Weights of a small model that predicts nearness at each pixel: 4.84M parameters, encoder patch size [8, 8].
Rows from block 3 of the encoder of a small model that predicts nearness at each pixel, named by matrix and row number. Rows with one number belong to one neuron. Each number is 500 + 50 x the weight over its row's rms, rounded and kept within 0 to 999. All counts start at 0. Numbers have three digits each. After the name is the row's rms in percent of the matrix's.
After each neuron's rows are labels from the 100 images, of 14976, where the neuron reaches its highest value: "patch colour" is the nearest of a few named colours to the mean colour under the peak. Only what is clearly more common there than usual is listed. The data: larger renderings of crowded toy scenes. In brackets: how many of the 100, against the usual share in percent.
# fc1: MLP up (encoder.blocks.3.mlp.fc1.weight, 512x128), inputs 0-63
# fc2: MLP down (encoder.blocks.3.mlp.fc2.weight, 128x512, transposed), outputs 0-63

fc1.143 113:491569465405474487499451461497485444502508554585495551442437458578479468514486572512524490554483464441490478456383350451447449525442478366430532561461519518556513482453490447560522491476401484
fc2.143 108:535555627505431588496535551465433491486434510564524453593521488424420507515466418475444469420513446465505487499463568478473509581499519469511476448512566476549415550481534501501522535430547560
patch colour: grey (53 vs 21.9)

fc1.288 104:418486560570559505532577519454518511477449514512458532517420527434495500448483493459525567543509466491472486446510474628547447460459491430445420428444521542450503540485530520521503461486467479
fc2.288 091:482514521590548503482478605562572445496551482559557497498543458544482544498512548492540456458471502497482522586406519513561537549642474476517511505537562392473507428516584513498498458418451447
patch colour: green (26 vs 7.8)

fc1.446 138:458449509534475486527527495525540451478496459522485529490574489595463469500599578477428515468504484556476497448441533471450556556503433349501502532564476419494509450536481500528492496444459511
fc2.446 127:473571529488587475516446634534543474611466508448525541484509533490465592450434548551441463450589575461599434427518476505549519457493517539472472510516487510439437567496512508439534553527453506
patch colour: brown (68 vs 33.5)

fc1.127 099:532390485533498468503498500531435563464502455460585532527545477387573501590567508491509472512535464525463484450459468556477479470501492544537491523521461393547530451468465459517524623494539517
fc2.127 118:541507458522618507527546551580487503535489505484532387455540521449485433527542559456440487547427541437383570539562428520518480436468486496466473482480470511500457496533490537495517473515493521
patch colour: grey (55 vs 21.9)

fc1.170 136:498483585524540471533532460507445531469552477516495511452437563487471497522535536554546516587583485532569494422565501478496519495488420425549432371500528553556504566509531531439407472575492523
fc2.170 128:470470452379504483478422566447512455566443492528564484591559452591457531496445526428440501430493492508397526593500579489457478523504493581521465563564533485492559486501519531489513540536474428
patch colour: green (37 vs 7.8)

fc1.498 094:520512422468541550472544520504522534476485472525549473525473587476485562504443492628445468442467464517455541408590561496439430485533446494472494520484546496455544536522482556531466543512493441
fc2.498 095:467480500407544538513516443576485551513519433508535524479547452502476508528423509538466444418418414471560551442498541500526465586470525480466448523466492506433498512546525530516494445509483456
patch colour: green (33 vs 7.8)

fc1.375 124:489518533511511424528499543495519506409556553573439529507505517543465487462529489544436536532609431537532545440538556533539498455497446525471392398499489564490568467388523472438508382555450518
fc2.375 118:455544426422545519566485471495537528488401463457526523493508508539460507568449547529525455460409567454514609526529451543492539476502530490568652582569478390414518509523575573509425599462558565
patch colour: green (31 vs 7.8)

fc1.499 099:453586529450563450453501516468485462438420497509549445522575596443487533494584555534564563459596470453574525462379490482460538517480485503547447554461473463529574496495466526566520466451466446
fc2.499 095:492485510403513510437557487484441415530408573452563489516544610406509484518585498506492611428549450447537518506394526447538531539520501535547442547461470546518624447488503514518448483429472452
patch colour: brown (71 vs 33.5)

fc1.265 149:507467510493583579506528414463483435570493539583522557372546442497607476489544532504450555503568495494501508541470457531563436533484396580542502515584514438492501513505432460472461459556515443
fc2.265 129:507533515491482491474468444458477591422381522528516480561390526507509508487491469528509498657487443533520492513520452481433549570475568555587462427557556567439448604433527517526565449545505475
patch colour: green (34 vs 7.8)

fc1.18 101:439446504463457461525541539398629563409527563575535525522461520492557425592492554639500476538533447537450545580462480529503523582561441483595463459493498557531544562544468557559560520551399481
fc2.18 104:505519503475510510516434490652601616546535567511553450495477410506467502450431476534503425408476467510520544532466577546535583518529409530502447492435553418439444480541538620507414526535516541
patch colour: green (33 vs 7.8)

fc1.35 099:564527456506497409498483463394491486564486515576472368344450553471604523613452514505509414473571496429525444546561527511507469468483505574522486503516522487518625497462498433561461497445442584
fc2.35 094:457389440432510564431556516513507446393532453538470513531515426496565427492497516426508466542465486551498603545432416589519559431529537595443517486471562478541507506495522483397604471542542396
patch colour: black (27 vs 11.1)

fc1.164 129:536468545520555486530531493489455501575551499471473487492535530463452544559497421584525420471563541433528461514571464535478516457511504552433509420439504517464525516518466494386510504510386393
fc2.164 117:454522502536529521510495548469593426536539428545513487507484503511519467480519549466518473534564560580483485473453555455556519447504440420536509520530525482493487448515495555588508504515529547
patch colour: green (40 vs 7.8)

fc1.207 096:495566588512614528510509519484493516547577560589484502545560445522561455525485408516462473522503439410557454456546509489533577480499482445489418528478426414502568427389470421452559477503456482
fc2.207 108:472521446466522509482484421441499546503482480594421542542525516482432455441597462482521512597548484504570505456514550476543548438509592492516515483553647563543415464510552507474383600480520522
patch colour: red (36 vs 2.8)

fc1.330 094:483553477481522432463516513473533574489473482554505497545524530551424471524436401528391548537447492522496532464455469481528584563542461503517459444493490466447418487449568536471515483461452485
fc2.330 102:533470516513468528546504469570605469540469440445446548435500441511539424441495412480592455638417468445538504539453503421510494462528502461494592407459518465511470464470538527430460583504501528
patch colour: grey (46 vs 21.9)

fc1.299 094:557565476476568483537446406507599552499518497506507427479562527532566524525502581485495452430542539540512504454525475504549446480456430475466440530508588439530399470486494474526507534531489431
fc2.299 104:598488581465515550534502545550494497506573482435554433512454552518561569451504525479460507540506514474535473476615490465522466508488498457443426499610510503519462537582546485431390544542478511
patch colour: brown (66 vs 33.5)

fc1.389 100:419559554495451517518538540517499549544549494517493545508512540466597437581477477583536551518475511515503556495449529621474466461496524480484436584552482504523403595547535533607514416497479464
fc2.389 105:425566515472504503528562481420505425487531617413538534492457409502506574532544484488556501496526483586569426417453554508460502410449474530405591561555541387458538586525497488530592492616463485
patch colour: brown (68 vs 33.5)

fc1.59 076:445457518457577398559482489500460537464583529503459536482486517470547498577572493464592521580496507476541499423462553531534430497490404486516511505503502473535489498573471494478461449489484559
fc2.59 075:474507434498581499519633508590554452499481491526489493461484557547515500506419436470549455468378545488581586483557501489460436531511483488458472524510420522511477456518473590489444534522466508
patch colour: black (36 vs 11.1)